config = dict(
    arch='res2net',
    activation='hardswish',
    depths=[6, 6],
    optimizer='soap',
    eps=1e-08,
    precondition_frequency=32,
    max_precond_dim=1536,
)
Rows from block 8 of a small image classifier, named by matrix and row number. Each number is 128 + 32 x the weight over its row's rms, rounded and kept within 0 to 255. All counts start at 0.
Before each channel's rows are labels from the 100 images, of 14976, where the channel reaches its highest value: "colour at peak" is the nearest of a few named colours to the mean colour under the peak. Only what is clearly more common there than usual is listed. The data: procedural textures in two colours, tilted and lit. In brackets: how many of the 100.
# c30: last pointwise conv (model.blocks.8.c3.0.weight, 192x192x1x1), inputs 0-95

colour at peak: purple (37)
c30.88 [115 134 125 164 122 114 108 153  92 123 114 104  79 166 125 141  95 153 161 178 134 159 105 185 105 133 154 122  78 153  87 155 125  81 157 102 152 145 151  95 131 150 180 191 131 141  91 144 132 103 137 145 118 112 127 121 126 109 135 109 122 114 104  94 101 127 131 141 135 163 134 123  54 100 135 119 132 175 153  84 118 120 203 141  68 109 176 131 106  79 122  81 155 165  94  95]

colour at peak: grey (53)
c30.99 [111 172  49 119  79 160 104 139 122 117 146 156 136 196 125  83 103 146 124 160 112 168 165  99  77 132 133 121 108 149 114 151  83 199 139  86 173 100 116 150  92 180 183 106 141 175 139 248 130 134 124  98 101  98  75  92 110 104 113 119 102 155 134 146  89 103  94 159 162 121 190 151 129 103 109  72 126 142  95 103 113  99 132  93 123 138  81 206 118 126 182 113 169 177 107 113]

colour at peak: pink (33); purple (26)
c30.141 [ 98 246 117 143  98 138 118 115 162 104 162 142 142 103 136 197 136 176 123 141 171 173 129 167 100 109 120 138 117 135 175 107 181 133 170 148 112 107 141 150  92  96 103 115 120 131 131 145 134 126  89  97  83 138 156 132 106 115 119 101 120 119 133 119  64 159 120 111 120 130 151 108 118 132 143 165 123 160  83 151 163  63  62 129 158 145  98  88 101 173 133 143 169  94  99 136]

colour at peak: red (52)
c30.21 [115 126  62 130 105 139  89 148 148 107 133 116  79 115 171 150 130 155 245  93 215  84  83  59 135 129 131 110 128 146 109  51 190 135 231 160 145 135 129 182  91 120 128 109 102 165 153 118  89 127 111  64 173 161 146  99 143 161 143 141 132 119 131 103 166 132 129  98 128  93 108 101  84 143 122 154 118 116 110 113 188 137 137  90 102  91  91 127 154 114 141 122 121 115 127 167]

colour at peak: orange (49); yellow (27)
c30.1 [151 175 113 206 161 120 115  99 134 104 119  92 137 145 127  99 122  41 118 159 153 163 151 127 104  71 143 122 143 153 135 132  83 136 123  72 135 100  97 111 136 137  91 138 144 144 105 123 119 109 108 166 145  84 153 112 114 113 160 146 135 130 255 105  93 139 136 116 105 147  99 125 110 141 129 111 141 147 168 150 120  80 154  61 126  92 214  71 107 126 114 176 113 102  96 117]

colour at peak: pink (67)
c30.171 [120 134 155  89 117  92  82 102  74 139 125 152 134 139 145 119 154 122 110 148 123 129 105 184 112 101 163 107 104  87 222  86 139 132 110 134  90 103 151 114 160 141 187 132 113 148 133 103 142 106 145 107  63  92 110  99 115 103 104 148  96 164 108 120 145  95 123  94  78 112 138 163  98 149 115  93  94  96 121  75 140 101 148 148 148  98 110  26 147 135 164 185  63 140 132 132]

colour at peak: purple (51)
c30.129 [ 54 131  84 149  81 116  95  92 159 106 129  92 126 149 166 121 121 117 147 131 163 116  76 194 255 135 126 122 160 133 135 144 160  75 101 103 121 165 124 153  88 138 233  71 142 117 177  85 129  98 163 156  83  99 110 158 150 164 115 165 142 127 120  94 105  82 129 108  89 149 108 154 135 161 114 153 138 121  80 114 210 113 123 144 122  75 126 103 103 116 133  93  93  63 141 126]

colour at peak: brown (46); red (43)
c30.186 [ 76 176 110  93 103 150 206 101 195 198  87 126 149 124 177 142 153  45 146 142 149 157 116 129 109 109 115 122   9 175 104 111 143 177 196 125 121 113 135  80 113 158 159  97 145 110 136 175 180 102 138 127 106 118 102 131 146 125 104 110 118 105 130 127 109 119  71 114 100 138 111  96 115 133 119 131 177 133  95 150  70 114 142 174 144 161  96 167  96 164 100 106 137 163 112 160]

colour at peak: red (30)
c30.108 [196 155 148 128 154 108  77 121 159 207  78 156 116  60 121  96  92 152 202 107 138 106 127 135  91 101 108 141 135 149 192 126 205  77 142 101  96 201 212 122 160 129  82 149 173 134 146  82 107 104 132 108 149 124  95 113 124 105 141 149  95 135  98 135 136 135 126 166 124 115 142 138 150  95 126 108 160 118  99  88 132 120 135  85 153 125  98 120 107 149 127 199  85 151 142 124]

colour at peak: red (56)
c30.189 [122 207 224 142 142 133 117 160 131 152 156 111 120 171 215 154 126 223  98  99 155 110 158 134 124 157  76 141 190 115 120  92 116  92 152 126  97 153 117 136  97 131 209 124 111 106 105 135  73 107 121  81 147 136 141 150 134 128 150 129 131 117 136 153  80 150 156 120 132  87 137 102  77 130 136 146 114 136  32 119 126 143 139 150 180 118 133 160 125 116 143 117 138 155  79  77]

colour at peak: orange (40)
c30.146 [100 210  54 240  97 109  93 120  45  97 124 174 129 163 111 131 120 159 148 156 129 163 148 101 147  84  70  95 148 124 143  79  84  84 192 132 151 187 189 158 123 129 108 170 164 184 131 108 131 136 112 147  92 160 108 165 150 135 105 154 143 127 140 103 138 173 119 113 144 127 175 164 125 150 154 191 132 158 164 110 153 118  96 143 106 249 173 120 113 147  78 128 114 102 152  95]

colour at peak: red (57)
c30.46 [171  72 112 108 159 155 114  92 107 113  85 129 114 138 177 157  92 197 158  99 101  91 162 142 109 126  96 180 182 118 136 116 162  94 150 116 109 149 163 255 115 188  87  95 120 106 134 128 181 134 111 173 116 161 121  69 114 132 130 135 124 142 134 138  95 171 111 153  98 188 159  98 115 165 114 152 111 133 126  85 146 112 180 114 156  80  71 123 177 152 102 159 123 132 148  99]

colour at peak: purple (32)
c30.68 [121 108  91  69 144 104 136 126 155  89 164 192 136 148 146 119 116 113 142 129 117 108  83 167 146 132 111 171 107 181 104  57 124 127 208 161 193 135 146 144 133 165  83 180 136 119 112 111 136 130  99 114 108 144  90 178 101 141 111 140 156 134  70 135 111  84  95 150 141  97  97 123 147 109 109 115 181 102 214 140 158 176 122 132 109 175 130  94  96 186 144  81  89  86 101 123]

colour at peak: purple (45)
c30.56 [159  73 148 168 148  95 171  91 136 175 147 127  87 141 188 141 131 160 123  47 116 127 157 158 166  96  95 172  85 117  75 145  45 134  80 125 145 127  88  74 130 216 212 105  93 115 155 170 127 118 173 125 158 128  82 148 146 131 127  84 155 155 131  88  89 171  88  81 114 117 113 172 111 126 101 138 104 126 125 115 119 147  98 174 160 114  94 110 117 147 138  81  96 175 118 111]

colour at peak: red (50); brown (42)
c30.84 [120 111 117 121 146 142 196 172 141  85 100  90 129 123 166  95 152  60 139 122 122 175 118 114 149 113 104 153 123 124 115 120 108 155 144 113 198 157 139 115  94 203 231 122 144 108 161 115 168 101 127 135 104 104 137 119 118  91  91  87  92 153  78 122  78  81 111 177 151 167  96 100  73 125 104 150 102 147  86 123  96 132 143 110 166 146 125  67  69 155 149 133 126 109  86 155]

colour at peak: purple (31); red (29)
c30.39 [129 130 129 171 139  60 116  70 137 204  82 173 170 165 139  79  93 104 100 113 146 132 198 141 200  93  91  80 201 112 128 142 105  87 144 117 175 108 119 145 161 159 192 116 145 148 147 116 124 118  76 108 102 129  86 118 148 155 122 131 105 126  82 110  71  98 128 161 129 135 213 135  90 197  68 160 173 113 108 110 144 149 174 184 132  73 170 148 123 111 141 155 140 152 142 110]

colour at peak: green (50)
c30.74 [141  97 100 152 146  85 137 151 115 131 130 100 173  50 156 128  67 108 106 158 153  68  88  98 125 162 118 119 216 130  66 116 120 151 135 189 165 121 147 169 134  91  81 112 137 169 135 139 137 119 236 121 120 117 104 101 117 165 105 146 153 153 107 152 108 158 112 160 108 168 197  86 132 109 115 159 126 104  97 122 130 166  95 102 115  62 105 197 135  98 120 117 109 134 165 129]

colour at peak: orange (32)
c30.149 [128 153 109 212  85 133 158 162 106 195  83 127 127 110 135 161 110  78 148 204 169 182 116 144 116  96 118 167  99 144 128  95 115 159  63  68 221 115 125  58 110 144  89  56 124  98  74  78 167 175 117  96 157 119 104 117 114  80 120 148 101 141 155  68  98 157 188  99 109 186 121 112 152  91  99  76 137 119  97  86 119 149 147 159 129 130 156 156  88 120  96 128 126 144 114  98]

colour at peak: purple (56)
c30.34 [131 115 130 102 198 114  69 123 108 168 138  82 124 159 139 109 107 109  83 125 148 192 164 168 190  89 124 145 116 196 130 132 126 164 123 158 135 165 100 121 126 114  78 165 130  87  58  79 129 116  63 162 108 163 145  97 120 119  89 122 102 165 116 102  96 124 102 139 154 100 115 162  83 116 134 125 129 123 170  99 183 118 135 158 116 150 155 120 140 136  99 137 107 181 125 168]

colour at peak: yellow (25)
c30.5 [123 219 200 172 108 140 118 175 129 128 167 187 159 166 124 143 146  90 174 219 146 157 123 110  72 128 135 107 101  74 152 156 129 125  72 107 141 131 134 116 182 119 178 140 115 141 117  50  84 116 130 133 196 147 113 145 119 115 134 176  97 127 157  68 119 151 102  73  45 138 163 148 137 133  91 113  65 122 140 108  91 138 136 117 130 115  73 134 154  64 111 174 147 103 175 141]

colour at peak: yellow (35); orange (35)
c30.47 [ 96 166 134 180  87 114  49 146 123 100 114 139 153 158 103 120 160 181  78  89 132 108  70  95 117 120 108  93 143 124 136 148  86  94 122 132 132 134 105 176 106  93 145 128 125 151 103  94  85 120 154 150  94 135 184 113 134  98 138 150 108 119 150 133 156 134 138 138 151  80 123 126 117 111 105 102 148 170 100 113 159 175 146 129 102 132 172 125 136 111 108 111 133 144 119 135]

colour at peak: purple (27)
c30.87 [191 114 162 172 158 206  72 153  86 160 166  87 144 136 150 199 122 140  60  75 128 121  88 129 140 121 114 140 153  90 114  92 137 242 127  64 118  92 135 163 112 183 118 116 157 146  94 141  76 109 107  74 117 142 166 183 124 139 144 130 116  99 111 132 148 114 120 165 117 100 125 111 146 113 133 128 124 141 147 143 104 106 142 123 136 150 120 128 126  58 132  74 172 108 165 120]

colour at peak: pink (31); orange (28)
c30.122 [125 154 108 160 162 180 125 135 135 136 117 148  92 126 137 137  81  87 105 111 153  43 138  72  96 167 143 158 186 135 172  58 187 148  81 102 181 122  67  94 102  84 115 142  99 121 145 143 136 104  89  82  91 155 126 132 114 148 158 141 108 140 118 147 148 120 149 181 146 124 160 135 165 144 123  95  94 135 146 103 134 118 118  99 128 214 161 154 178 177 124  74  98 118 141 115]

colour at peak: red (84)
c30.72 [105 149  71 131 139 108 145 122 218  94 137 109 126 102 223  69 122 235 104 115 120 122 147 107 177 129  99 135 220 133 106  99  76 117  86 150 150 132 133 205 110 100 190  58 155 101 152 118 112  99 125 127 169 160 156 113 120 144 131  86  98 158 105 112  84 147 149 118 133 110 194 134  90 128 136 105 149 148  77 136 186 112 125 127 152 133 117 125  70 136 133 162  38 137  91 145]

colour at peak: orange (26)
c30.7 [ 79 109  64 247 137 124 151 115 139 156 142 212 146  54 104 140  89 148  61 120 179  93 114 187 155  76 110  81 129 170  56 169  83 104 124 141 164  90 139  82 125 123  76 110 155  80 104 128  92 106  99 151 168  94 106 154 125 115 137 107 104  80  92 122 125  98 130 118 140 134  80 136 109  97  89 116 122 165 149 123 149 144 151 108 108  84 131 147 119  93 107 128 106 140  83 160]

colour at peak: orange (27)
c30.54 [ 94  94 119 137   7  55 115 158 138 120  90 145 176 117  90 101 123 121 161 148  77  86  84 135 133  78 165 111 160 179  77 146 136  91 137 124 143 107 139 138 100 115 119 182 133 201  92 136  94 133  95 138 130 129 109 130  59 131 108 157 112 122 126 145  87 110 150 127 145 173 119 104  83 106 191 102 141  98  95 107 111 168 158 142 137  78 138 167 108 145  90  81 145 151  99 133]

colour at peak: purple (30)
c30.8 [182  96 132  55 158  66 103 127 131  87 114 170 134  83 192 118 105 144 141 163 110  84 130 176 173 132  88  91  78  81 137 114  91 130 101 109  81 148 128 125  99 135  92 124 121 105 128 134 149 118 115 172 112 126 121 124 126 115 124 124 148  81  81 122 141  92 116 134  85 116 160 168 114 155 125 153  97 104 111 143 154  84 111 149  71  75 158 114  98 109 155 112 181 125 109 176]

colour at peak: green (25)
c30.62 [108 160 174 114  95 121  93 199 151  97  94 153 160 152 142  87  86 104  76 127 147 125 137 146  88 107 146 136 135 126 183 109 176 110 145 123 215 124 175 128 173 117 134 238 166 139 181 129  83 104 125 140 159 143  97 123 109 128 101 113 150 125 112  70 204 159 139 103  91 100 127 122  96 173 106 193 154 115 144 161  95 136  95  93 135  87 153  84  99 173 131 120 145 145 109 107]

colour at peak: green (27)
c30.80 [112  75 128 113 109 145 145 138 126 114 127  92 150 104 131 118 193  98 221 122 126  97  90 176 125  84 166 143 117 129  98 127 173 166 125 152 176 184 175 136 114  96 107 239 186  98 163 174 138 102 122 151 159 134 160 119 105 124  71  75 103 121 149  86 174  69 115 185 150 199  98 148  97 166 163 183 197 140 113 123 106  81 147 145 100 124 112 110 150 176 158  78 139 103 139 154]

colour at peak: orange (46); yellow (28)
c30.96 [145 172 133 230  81 112  61 133 157 140 148 138  81 198 110  75 145 190 163 178 133 142 113 105 160 174 122 134  89 145 143  58 100 108 126 178 141 105 133 120 155 124  88 162 120 173  86 111 147 138 131 136 103 180 162 181 142 143 128 122 144 155 152 187 135 146 152  98 147 115 131 122 124 114 152 146 112 199 183 141 156 147 165  95 151 132 195 142 123 185 157 162 138 148 147 152]

colour at peak: orange (60); yellow (31)
c30.60 [112 223 101 237  95 116  67 113 179 155 132 154 131 119 141 106  63  98 140 179 119 190 102 111 143  99 172  67 124 150 118 103  81  59  66 104 117  98 128 127 120 150 105 100 211 172 182  85  85  85 135  95  96 111 137 103 169 114 122 133 107 130 172 110  90 150 103 117 137 142  54 194 148 153 103 133 124 126 142  80 144 127 154 189 112 131 161 109 164 151  90 189 128 134  97 117]

colour at peak: purple (35)
c30.91 [204 118 168 138 181 124  76 125 119 209 114 182 147 113 109  96 170  75 163 159  61 154 151  94 167 116 151 153 117 140  96 125 143  87  92 195 154 166 121  85 129  83 148 125 137 107 111  86 147 147  80 151 140 181  71 111 154 133 115  94 163 187  88 112  80 142  98 182 146 122 129  97 120 129 122 135 139 144 166 103 188 142 132 185 191 190 137 132 127 128 130 137 108  91 168 189]

colour at peak: blue (54); green (33)
c30.128 [136 106  77 125 118 113 148 129 143 123 181 104 126 125 150 122 112 163 109 160 166 110 123 174 165  57  72 115  90  98  87 103 129 172 182 120 122 123 160 102 154  81 129 148 147 108 111 128 126 142 128 139 147 205 102  98  68 149 102 119 129  53  79 170 110 114 123 139 131 126 142 136 153  99 156 109 170 130 183 128 145  77 116 146 107 160 158 180 163  89  93  97 170  36 153 165]

colour at peak: purple (27)
c30.178 [143  95 135  90 142 144  90 187 174 138  85 105  81 149 139 255 113  96 133 147 137 130 181 107 124 130 129 155 212 157 107  74 101 104 100  78 179 212 145  59 107 142  81  70 187 147 165 108 165  99  55 128 105 149 112 131 131 140 121 121 124 134  92  97 157  99 104 124 125 102 108 148 105 135 183 111  89 179 169 130 119 140 110 163 108 173  89  88 114 120 117 133  95 107 133 146]

colour at peak: pink (47); white (41)
c30.179 [104 123  98 141 127 143 158 146 114  63  95 202 125 133 103 173 132 109 165 167 152  87 168 224 134 154 122 140 163 123  72 119 224 134 137 115 160  61 120 125  90 118  92 118 149 148 139  92  89 129  87  88  81  88  60 115 124 163 179 122  98  72 125 115 135 145 158  71 182  69 106 128 121 169 145 174 144 166 141 120 156 123 151  86 105 104 144  99 138 194  79  92 132  91 101 122]

colour at peak: blue (36)
c30.145 [138 124 135 112 133 179 126  88 124 118 143 139 106 159 159 141  57 165 114 148 236 161 106 176 146 137 105 193 113 118 122 100 116 102 114 120 128 111 147 112 111 136  89 107 153 141 154 118  94 136 187 116  77 163 142 128  93 150 110 105 103 106 150 128 111 125 130  96 100 143 191 213 176 163 135 136 111 167 112  49 169 137 126 111  83 118 181 229 168 181 153 103 112 206  66  71]

colour at peak: red (37)
c30.111 [ 92 122 170 101 103 122 125 158 173 130 124  97 100 180 151 144 117  91 134 102  71 175 155 172 149 171  73 194 139  95  81 103 133 117 167 142 122 146  60  73 182  96 146 137  93 133 130  95 107 146 143 106 115 104 121 158 142 142 125 102 110 140 131 117 136  73 144 137 152 141 204  96 129 130  69 128 110 154 115 128  90 121 135 105 119 123 123  92 123 142  75 169 132 163 135 127]

colour at peak: orange (27)
c30.15 [113 170  69 164 104 116  78 148 133 122 135 203 172 102 101 125 153 190 140 193  84 133 175 137 163 114 126  64  78 121 187  85 106 105 144 131 129 113 142  69  97 111 117  93 148 173  96 115  89 120 162 123 138 102 171 144 110  89 112 191 105 145 117 218 161 122 149 129 162 123 118  90 152  91 134 110 123 138 135 110 126  75 117  89 131  86 161 169 129 141 152 142 127 140 165 132]

colour at peak: pink (65); white (26)
c30.93 [150 193 108 105 140  98 122 177  96  82 127 165  99 110 121  50  71  92  97 155 111 171  77 252  37  94  99  96 152 144  13 208 198 120  93 115 119 102 112 107  90  73 139 137 147 110 116 136 125 105 112 108 131 127 143 108 103 117 138 119 118 112 130 106 133  83 123 161  96 143 123 177 115 118 144 133 127 120  84 134 102  87 123 189  98 163 120 109 113 111 102  96  95 120 157 119]

colour at peak: red (85)
c30.25 [ 96 128 124 136 157 121  96 112 160  87 138 119 113 158 153 151 128 199 105 101  81  79 152  79 100 138 123 244 226 168 103 145 122  95 104 117 139 117 147 155 113  73 153 117 104  92 148  95 208  98  71 116 110 137 131 122 143 164 170  81  89 149 116 105 152  92 106 147 112 155  99 102  97 169 101 125  89  93 110 118 141 110 148  96 117 143  75 123 152 136 145 195 101 192 190 115]

colour at peak: pink (30)
c30.76 [160 103 117 187 109 153 128 142 169  79 123  41 135 134 163 213 120  93 152  80 107  89 178  81 153 142  90 179 227  85 116 159 137 118 101  98 111  99 142 109 124  72 110 138 126 137 144 123 126 211  57  91 104 138 121 119 114  94  97 137 120 113 118 106 128  88 124 113 138 103  86 152 128 125 133 137 125  97 106 156 154 136  96 133 122 170 101 142 153 131 127  87 136 150 197 113]

colour at peak: red (73)
c30.19 [123 159 159  88 109  85 117 101 167 144 134 134 124 136 165 120 142 140 128 125 146 125 143 152 100 122 162 200 152 136 164  80 183 134 145  65 110 117 192 118  96 132 222 109 140 120 103 100 192 121 156 239  91  77 130  99 144  83 136 149 131 131 129 111 163 123 111 131 129 184 198 142 131  94 164 165 119 150 119 184 145 136 113 150  90 102 168 118 103 176  94  97 108 117  81 149]

colour at peak: pink (40)
c30.153 [121 162 135  91 135 115 169 126 157 141  98 171 120 144  83 143 112  61 134 203 123 100 113 168 118 122 132 100  79 141 115 123 147 127 111  93 150 170  80 125  94 104 136 118 110  90 140 123 135 123 129 130 132 101  76 129 155  40 187 154  99 119 168 112 150 121 225 125  64 136 143 189 127 109  77 107 182 147  84 160  44 100 125 107 117 116 126 144  97 147 155  98 159 168 169 134]

colour at peak: blue (31)
c30.38 [145 126 127 100 162 232 125 155 103  94 135 168 131 200  89  78 111  69 163 182  97 103 185  50 101 111 235 131 126 105 139 124  99 136 101  64 108 132  83 131 135 214  99 100  81 136 120 185 156 113 122 131 129 123 119 113 115 120 139 111 105 102 174 112  61  88 112 113 121 103 155 117 169 129 140 136 110 160 126 145 122 119 147 108 105  92 122 175 145 107  84 100 160 131 113  93]

colour at peak: purple (40); pink (30)
c30.59 [143 176 137 148 196  75 145  99  60 156 171 125  80 108 141  68 116 103 176  94 106 188 126 182 129 126 138 120  99 133  99  82 135 140  60 130 146  84 119 117 107 115 178  77 160  97 132 121 137  86 104  89 122 164 136 194 165 125 109  98 103 150 135  94 109  95 139 148 128 108 111 153 131 103 135 132 125 121 199 101 205  91 144 131 168 127 177 165 125 108 119 166 135  92 100 139]

colour at peak: red (31)
c30.187 [104 198 129  90  94 192 128 107 151 120 110 131 148  80 175 136 131 117 193 100 173 147 140 147 170 115  69 163  69  81 123  94 236 108 182 119 106 150 179 150 136 153 175 125 111 117 109 137 130 127  88 135  81 110 101  78 150 137  96 128 105  70 163  97 122 115 114 110 126  91 100  73 166 159 125 150 146 144 139  78 161  59 130  93 118  88 132 130 174 158 108 188 146 124 158  99]

colour at peak: orange (48); yellow (45)
c30.92 [148 211 124 245 113 131 131  85 134 162  86 127 121  90 150 124 102  96 100 124 113 148  89 184 142 141 148 131 116  78 127 128 116 117 125 115 165 114 123 106  94 131  97 129 144 184 141 164 183 129  93 114 143 102 164 114 130 108 151 123 121 152 126 107 117 155 170 150 125 124  86 114 135  88 123 144 151 146 115 122 115  63 180 183  69  84 185  66 131 114 118 138 101 113 124 175]

colour at peak: pink (25)
c30.73 [187  93 215 106 114 159  99 155  81 107 109 123 127 206 115 148  85  88 149 128  57 161 119 111 164 102 160 167 101 184 118 162 123 104  80  97  62 117 159 128 148 192  69 102 114  94 194  96  53 144  62  81 144 127 108 104 106 115  76 160 133 145 180 107 113 126 137  91 118 132 164 119 120 131 173 129 105  77 104 131 105 135 151 171  98 134 129 113 116 155 100 197 128 114 165 145]

colour at peak: purple (25)
c30.132 [188 112 128 123 254 119 131 100 132 165 136  94 103 124 143 113 182  98 118 139 130 160 159 111  69 154 161 113 147 168 101 192 144  90 107 118 121  83 135  60 113 147 151 120 108 157  46 177 131 116 194 172 137 122 153 145 134 134 139 113 135 150 179 115 149 196 108  79 135 191 168  90 142 134 128 153  91  53 132 105  80 112 167 110 153  97 135 150 126 125 127 130 130 139 183 104]

colour at peak: yellow (47); orange (44)
c30.133 [104 137 131 255 113 126 158 193 188 138 104 115  85 117 132 112 107 132 123 178  86 107  76  82 123 131  72  90  96 143 107 151 147 152  66 143 161  78  63  98 160 116 132 156  99  85 110 136  99  91 131 125 145  74 168 147 117 107 164 134 125 121 133  97  80 127 116  99 112 105 162 123  73 106 118 105  89 127 116 110 114 105 134 145 127 142  95 116  60 107 118  77 137 137 126  97]

colour at peak: red (49)
c30.121 [138 132 108 152 149 119 141 123 132 167  74 106 144 113 172 137 125  97 115 105  72 116 179 114 138 144 108 169 114 144 147  65 166 165 160  42 128 142  86  84  85 173  85 134 100  53 132 110 137 103  86 171 152  85  68 116  96  67 116 127 107 106 105  96 174 147  81 136 148 147 117 113 145 118 140 125 137 123  91 110 105 129 162 204 152 155 156 123 115 155 116 152 150 111 117 103]

colour at peak: grey (49)
c30.17 [167 134 127 136 108 132 104 136 104 122 153 175 135 146  89 152 124  97 107 129 202 116 129  95 195 162 146 137 157  98 160 191 152 182  94 129  97  47 164 110  99 131 100 108 150 137 175  90 125 141 123  90 168  89 129 122 112  81 154 125 165 136 136 116 170 173 121  95 159 144  93  55 112 165 125 139 173 107 112 128  87 155 181 115 101 119 125 146 170 147 191 141 134 174 149 125]